From a checkpoint of a small self-supervised image encoder.
Training: muon at rate 0.013, 6600 steps.
Data: trained on seven-segment displays showing three digits, 97500 training examples, 17.3 epochs.
Rows from block 7 of a small self-supervised image encoder, named by matrix and row number. Rows with one number belong to one neuron. Each number is 500 + 50 x the weight over its row's rms, rounded and kept within 0 to 999. All counts start at 0. Numbers have three digits each.
After each neuron's rows are labels from the 100 images, of 14848, where the neuron reaches its highest value: "responds to" is what is common among them; "peak on" is the class under the peak. Only what is clearly more common there than usual is listed. The data: seven-segment displays showing three digits.
# fc1: MLP up (model.blocks.7.mlp.fc1.weight, 1024x256), inputs 0-63
# fc2: MLP down (model.blocks.7.mlp.fc2.weight, 256x1024, transposed), outputs 0-63

fc1.204:524477617514537499515518537484568450525446456440550494511467520413521478502566409460552452479566476441504528506485514538484553541471588496500510540501524461557435545431568632454565527619437585
fc2.204:581509400457437495589401430432498554490471557582403478471529437552492590516413510584537531558512505520477501482521503448520519555490464534477480413514468501429483459507553434559532591425564414
responds to: green glow
peak on: surround

fc1.282:433516508528526499487548491464457538508488463456527493541566451444459601529515363564350464455569477485561487428462460412577484568535469543498536462480535526555517606533613402515534453492482455
fc2.282:595464532529461565541491500459511419601414438451404493432444434521379500554526565460541503456569549452492486546545548490480385494473438537421493508506555520522495495530451482437562490541501539
responds to: blue glow
peak on: screen

fc1.244:452461564570500483519464494529514561489523527521536500460504508486466418413477529420476504514529463467430415430528410521551527528404466477549523507448522492567511552512535526491529544527494565
fc2.244:522533524592458514448557519499489512558551436476501526560437594528532581515461482502473479555387510516561564494471481452481465501499467422528466488582507475416537496543546500476535488505480433
responds to: white glow
peak on: screen

fc1.364:519425549482569454422506512504422416531422499502511513552491492443541505498540526532535446493477491519515478500503475540503501498502538469459450459515613420463541564546522439527395576380473504
fc2.364:487475520470405567521486487476551513461567431437490498498383497550584551549492510491513509544410460435593513442499544457470450488428518513514502443522443576531546485483407446508518466513481515
responds to: white glow
peak on: screen

fc1.324:403564361534500446541523564467521527400443488523391465455494434428468464531566385610462510552547489498541454523489528539531464424519402505488498598528439567428521562516521533511504534530487452
fc2.324:612421484462468511493508470544491440557488565485443485440482648550487433384534567427498380493493483501576521470461400565493508514478443457530605540461511458528379492474528532433529454523511563
responds to: green glow
peak on: screen

fc1.537:492494480492443447566515391573436521511599589534469467546492549487600566528470421547479478585498487415500396437595484544374465458476527432460466522445557416483514506396583507493479533476474532
fc2.537:501442525541651581460520505492513549470491472427482501429503477394460477449459591458560452457447618585486516457513553509440458467505392500516458511533531465449468554570541497504555524545447465
responds to: blue glow
peak on: screen

fc1.381:527393598459498441563494508497468543434543466566520560563518430478474503590500456439461504437532571551556433485570472541522541571401460531488531545560485571408564524509474560409449546354482470
fc2.381:500494457406511494574498498509528479607576564504433570472458475525565531462600471554524494542489524376461485557496449558463479385554550368558521421466546539475503451450596464467547496453517459
responds to: dark on pale
peak on: surround

fc1.352:484496509476527532553505500538529533485490536518504491486517520501564578440557427479567514562484492506453428442464514513448461555537511463539490550427493540487576596495541556455491536513498459
fc2.352:524445365461517483449495549467529487498475534585469533420436551569495441483529499447519441505543360516481551476447513465490485522515473556496598484506526490510555526521429509403518441513472530
responds to: green glow
peak on: screen

fc1.733:450597465515557509548557571571487489468453532559512538431522476514497487528489447516410517530573386487587532549501397590514453388425441450452470514506444476511453557575482476459544545400506501
fc2.733:492555662516486521437513536489487520493527523478505544553467513459582464516562494453559527482557556449427476421472587562557472531483536472465502438536506494503463406408472495519513565623515359
responds to: second digit: 4
peak on: screen

fc1.421:540435497462469535494428494388523530400472676533492507486533436442524601562395564568515506462444526552516439456473518447552424435438407439536460439457518570459493525502526487583506524444466525
fc2.421:503521449456547585536472582526480493555501436483535546546456531555394502510586511510530463577465478400476590491523488560474534409455528574463524503535552452489625529469456500458555603547529545
responds to: white glow
peak on: screen

fc1.48:487487428535483533472492414461439530513460425488509586434486490460466493505439476481565519580507514505504528397499474517444548526407465474460440549518554388571499552420524532476440530461517535
fc2.48:458569557502501462516550493553430483517497482415461465452616577528490548525497487534450469583475539502487467502378559444527483456506533494487628534521503494460549525534525590433573508561462430
responds to: dark on pale
peak on: screen

fc1.480:397524568504547475465496436506531523464475425564505521516582462469531498530503527515445590569536503521409437533567397523529518550500545405619515546475500531445530496558494494446525517398538533
fc2.480:557474499432475447480528568488540430495422576418611593450412526514455443393566507444516434447475506563537460502455526488575441418513621515429452512507532435526470475431449411405470481531532434
responds to: dark on pale
peak on: screen

fc1.294:457478577583493646490455438481484532519525351476522547538506452412471524554502442528490461539527489462545465560445444429509528483587426462471508470481531532506596529550486506433489468553544546
fc2.294:538546503501523456562506510419478472520518544375454480439518454597468534532434600481569465484604506492435571496505547494574389542472494573480537536567501547507543530526510434490520447546532513
responds to: blue glow
peak on: screen

fc1.179:493507496471501501511497461519522580511544405551463450486515565449573493517467395550548524515454569563454467519644542541539537442437458607516403463488446477454520450623523549424430486495420558
fc2.179:512495467499463493511485521550485501506535574486541458504455425495524543504576546529510479511516490456456568574401497458403436531547544554601493512494564516490377521519477541542544503553452511
responds to: amber glow
peak on: screen

fc1.5:454404499469521566496417478394485437562488436479500548511438511455399556531463444472490547489529448519492502482530419468551625497493466491550537541532498598517569615532523495404566484424444553
fc2.5:624511555477405453432482465442570462483536410455488455556485453572545425475527455517433481505506603499472475483509448544431418562563515546505600486559636490556496504455522441533578433532372498
responds to: blue glow
peak on: screen

fc1.125:500536533547479483489414470421482461490501502457495493499417498401502489500441547488585436563554518403528470537528507622486383447474438463501532475519614502515571470528453540472494557480485505
fc2.125:472487476447514525534541571534516494519590542467508562436516512553471586525525560462459548493455530519499447489562588519502596524445421538532624442557478449480522475491512533523536469464539437
responds to: red glow
peak on: screen

fc1.363:561540441513431528497596445503500467499544491541415523498527496524548540464540518474464526592554544435510471529504499573551429479437541443397457572544501474546452497450464495373519534516479466
fc2.363:488493516570553509477467463551492440425540598365487541512418466531514472582500528456480572521466486457478574498478478461529521553477436499455618454509537475500515519442436445558511481564510475
responds to: white glow
peak on: screen

fc1.77:451609492477496517522514404423434509486527482510458568588589536470563516555415551484547497400493513530553551531529457412613574490540527434362426478500565600551567503475480521570530521419580567
fc2.77:556437471484490480456480422424484508498451450542508504370512387547444444494574513393428491590500451542447483520534549472430451533417523605546508501563532543499489446516523435424489446548480473
responds to: blue glow
peak on: screen

fc1.267:572460511564513448486530499492426471457476455424607558507464558559424426498510447483589445504465490517427547481496609535556416506490443492373419483555459437491567439571492554512533480489443443
fc2.267:484595435434552496493517421592522477482521538461479453487464468507485495482444475548489474427520425572537528469456474517432565571511490454518562539462480490457597538477555445540476534448584476
responds to: glare; red glow
peak on: surround

fc1.140:448495523480603630522465522491526466396492366524476526487471468527641493620468540561445467498451519502464516560555486523463554496425514547442499552566452496456448548503501430470532452525440453
fc2.140:515469452572428359539491489495503483535398550515467448505500508563422423491450503464571490500451503472464506584503570532498463534624425475493425459488475502527535383459511496440491507509569468
responds to: amber glow
peak on: screen

fc1.570:493527475625570554450485449506549559475578482514507544520530552481464480534574447513389543488508498547545474402562513511516507450464499658405504517616526455517476517461364521527473452504567504
fc2.570:549504478373520442456471553519455485489487544497449440368451466542549510415460552492658547460445550536439502530406418537476497470591500450577481515435410510505533493473597474524551475468445440
responds to: amber glow
peak on: screen

fc1.31:414483476611513511409506518478435542469495514624541532534504501439481515497432476577529509498499530502615503484540485370475481584513506495510474481566616551526500488489421441484488535492549603
fc2.31:554469435527487421494448426515504442505422442358527396544471384552414563459583495402471410494485535603515490548498522504521437507544458454463479487501552498488533450470555503435544531432469527
responds to: blue glow
peak on: screen

fc1.466:483516445576519577573508452431584544440527509486507477563539601497448535452505575538545456512532528556416459461565542553459546486483519571476432464525477468521458465510494484488421576582493520
fc2.466:531496592437485460452514476540478525468525385508548438400388359468695519542570542524508543493497518514536484480434506398515488496490469472530482548522457516504484500539462524482547479476533507
responds to: amber glow
peak on: screen

fc1.658:514442678429550454612535441376503576490527577478506472473567513464492447462583491475507409519531489408405544497527493491524428493527485483439597428542475452537525465456463495541455527463517486
fc2.658:546434443502449506462403474624467417478520499472438555550502370417525550596510571448478485495568478417458487536488561478547503462548492523549439572557562456551441545430407460535426495550447556
responds to: dark on pale
peak on: screen

fc1.545:451595513400392507526537465420632396528424434505534555474489452465595553519526457473497456467536472498536506494502622579486424530503468497527533563547451486486573480490415564581485492521482524
fc2.545:503517529542475492493455582601366473502584592518443522486585551569451495536492497507564513499479492482462547472507427493529637516417492474513478463389483485481523518438473510440556622620510464
responds to: green glow
peak on: screen

fc1.749:516575435517540530500563518564562473505480499549509541570561491433498457496507471478565467473534394486499509518515523487552517509381628498456440505514454491465528449575521460518485462470491442
fc2.749:486452505505452527554487391470497476471468402500457512484459478585603555519552466553556504659518505525418520467522492525442457535497478508444554416532500546484443534467481432509438613411440480
responds to: green glow
peak on: surround

fc1.562:582494465506497552427465520529550441504533570552581564508488450449500490535579445556482556490548410481457484529555461564545430473534510482480498572533497482498539449444559487377420501597385514
fc2.562:376445433603542554572467522499482499443569458457458431491490514500551521510557413374453425542462611511576583521549561509484497496474491448547526524466402498515535537494443628598497496578566478
responds to: blue glow
peak on: surround

fc1.468:513557490504527509504421431405502584395567425486628542554512362438509553507488426547430557476438496526596466531481489539503422418519509429590507433547453546566491586564458454453444557549523540
fc2.468:477487521493477444410424535565543533436476534485437501524537509567488371442540517489499540489539535545525583490518556556523486442422598502557530482531580499538469495521448489536525526422486454
responds to: white glow
peak on: screen

fc1.675:523637504536491544440484482520559474403524457514569454534570502534556574444457455405591498522465451446550518434619515489542577544392406454590507498575383534487494481579522521493486575496464533
fc2.675:516457377548500564497584477476498512482498478484491508412439512503485477460554368452507406459493545481525552417450490471481417512520478540552526532537569414550540472532519462531491507541467436
responds to: red glow
peak on: surround

fc1.268:592521412544549523503489449562471421455489507493457486462484492502584474441410469479473535488455456471519490499537624495510473432559463527498427479445466462565544421443498523530518487551401494
fc2.268:500437570543457492504504551488479549528508473550529490474444486461467432536515512397532518499556474441505575507579443533492558494420510418571511585487510570493486523626458489496532589432489551
responds to: the digit 7; green glow
peak on: screen

fc1.482:498447384593476580505493599516489465460537487541459488403515427558553523560553558408501602505545435438515498512548527495511562533547433545445531467526457545543476582499424474546477557469470515
fc2.482:498494527416532458538555446492537526527461561445493448464492528411500501444449549496360403491464506502483548484410464543510486410470572506600506554459529586411515417427536430448498479490463528
responds to: white glow
peak on: screen

fc1.307:480503539528516514446510479527460495573517560397488496521460482526418522545534540638550473479468454522421517470510539522558407489534575430550431490533470410447430567562566529467548433486521518
fc2.307:613508471488488464465500472479526468399375451480459494395520504452443469397577472520526574597535576481481491546460469456477536511400465536458525454440502554446526537481491507472528465513526526
responds to: dark on pale
peak on: surround

fc1.403:580577579553492469442615480564525451437499468501489555419595490490494458508471466567515469549432498504561604524613463536461452484496517553475443571550485533513488487563564463497557529451485467
fc2.403:476446399475542563559468517559437519502446521473514526565485539531510426535466488458540392567597513566411492567587582447481525537465576488556570492451601562490428504516473541472508368455430490
responds to: blue glow
peak on: surround

fc1.385:506467503549538519395383456604544535515524511459485571485459548506384445450494582443549437579587512543549522542511473529490492570433442575498567440553530507449535541423403528426626433535599571
fc2.385:551515443511449499519667484474436485464466528522534443611560486524541472443405499505469548347473513482546522504455500452564476464472506480519524564493523474501526466556493440495434582571374520
responds to: second digit: 7
peak on: surround

fc1.376:475430558514514570530556505526486505550546521486473603573464465438497506501468359458452535485482588456504514454511567482368478590499505505492453553452588534493481490573459485473532480416499595
fc2.376:517604547447486524511537449440587592379610519426562513437532533509564522524474497423514484454471413539479456520546467548528537472489409577566433472512608546453398490458503448502555523567503555
responds to: green glow
peak on: surround

fc1.649:530439554529511426460617411574535565588482567496450482518498481434517582579507419432548497573514561487553474526425405530479547475507559400484554536547546517491511486471499507547538495553406485
fc2.649:427459562446502534482535526493506443568487414526461504538491517491453447495557594507527481510508518524419489414425613595530491571548530559498441555572484463574529592490555417455484529548588506
responds to: green glow; blue glow
peak on: screen

fc1.416:516528543433539532566449493502526578417510544459539480505574524473453541570469484495538518577519457484443449441517436488537450496431442377548554505579397524532480497504440589532435451457382529
fc2.416:553571401501511424396496424490483481452515413522531529545475529482489514504430390510602460503501491510515492448485551494603572514425496487450574510463554514578523455538473532518538526514472559
responds to: red glow
peak on: screen

fc1.758:548508508560422506485526467521504520513444530453451481510474530520516533492532475458541551549502555584522508538496456505442452408552396553472513452477529402500607478494515495536561566475503521
fc2.758:506582500462595488508513493480457490476544456567454522474435496491516469568503449442583483442507449513435405501454475517442587502452491605467489543519518505439416526505443443412402474494478484
responds to: white glow
peak on: screen

fc1.688:531509502457452551458445466523544517487436538424482551391604375623464569455492497410615517513424547446534505565530507541555519466501508492501527449501599430449447466474433504404408507555459476
fc2.688:508511511539540395572519473541482478532448500566425433479461495383515496538555430609387497543560487534457470435475562473405490511491468535554480529445557505530453519560523548575538484443436502
responds to: dark on pale
peak on: surround

fc1.335:413480532505453550470504509580532494445501472498578473536497540534514619466373373456499607529583464461545530549429444502520523524596525544544544508476405432537557500489497554523500499583420475
fc2.335:499461487552508539521517565490455581488375532512434477479458486430491427505534572566519467478458506540539466415591481489430484427529536438527441499517444518386531460466490519396514470447586492
responds to: white glow
peak on: screen

fc1.655:399412502488446543456538506453535535526528470494516442518528471509546554504464497551489475528563462513517508512507456433558521536412541487492553399471605420525455556521529477414510521474498538
fc2.655:530576488548464488492501591506596511535429601513506558510422489664422461472459543502513449498539514525490544483488554508511501399524445547452482587528471543454508497526524397593508517568508531
responds to: blue glow
peak on: screen

fc1.460:492522501554557404560572541496457520501429482520580469577462436421495576500485554575519517489455539422534474464512527514455506482553507534551456513524502558537480535487532427422476552514434578
fc2.460:447430499396474536512495550523527402571551506487453590638547548519578431478488473503465520555511519481584444503459502492491470533469457547461466457464482395544570481512457530482451534503499473
responds to: blue glow
peak on: screen

fc1.115:517531501585497533431523447549458540450446560558541600469453543478461574510492564633565511529542445494573518459538536393484578487564485436542484459499491507464522545491476545608461561514466588
fc2.115:490473476417496467474453528405551460440512565485469430509499506438531456527567514473475568508508519536557489468429568586561513421446538564482526538479612542375528499532465436504574508529577502
responds to: white glow
peak on: screen

fc1.142:432533520462533464529380438572555517511515383544482490548439564489512527523547581502525488473519517476468598436520511544558525593538549513498467561488486514511534393494499505502429472499467513
fc2.142:492440553534556477450506583477510495515467472490571442457478529492480473474541495443508465457544498567462428594437517535426541432501552538462465519460538456477480506522494547533487538589555520
responds to: green glow
peak on: screen

fc1.549:534400531548466493469454513519464587537475559485585635451503471584552527565406478441524489481524414600497492493515520526546442511468403575529530538542476464512389523528434552506542464532497448
fc2.549:374424470589484592534492580437417507461489551559501441551551504415453488480571536468494493519548587425563542488412598537469516477544474460432569525411614576551611494436482452505558442587568569
responds to: amber glow
peak on: screen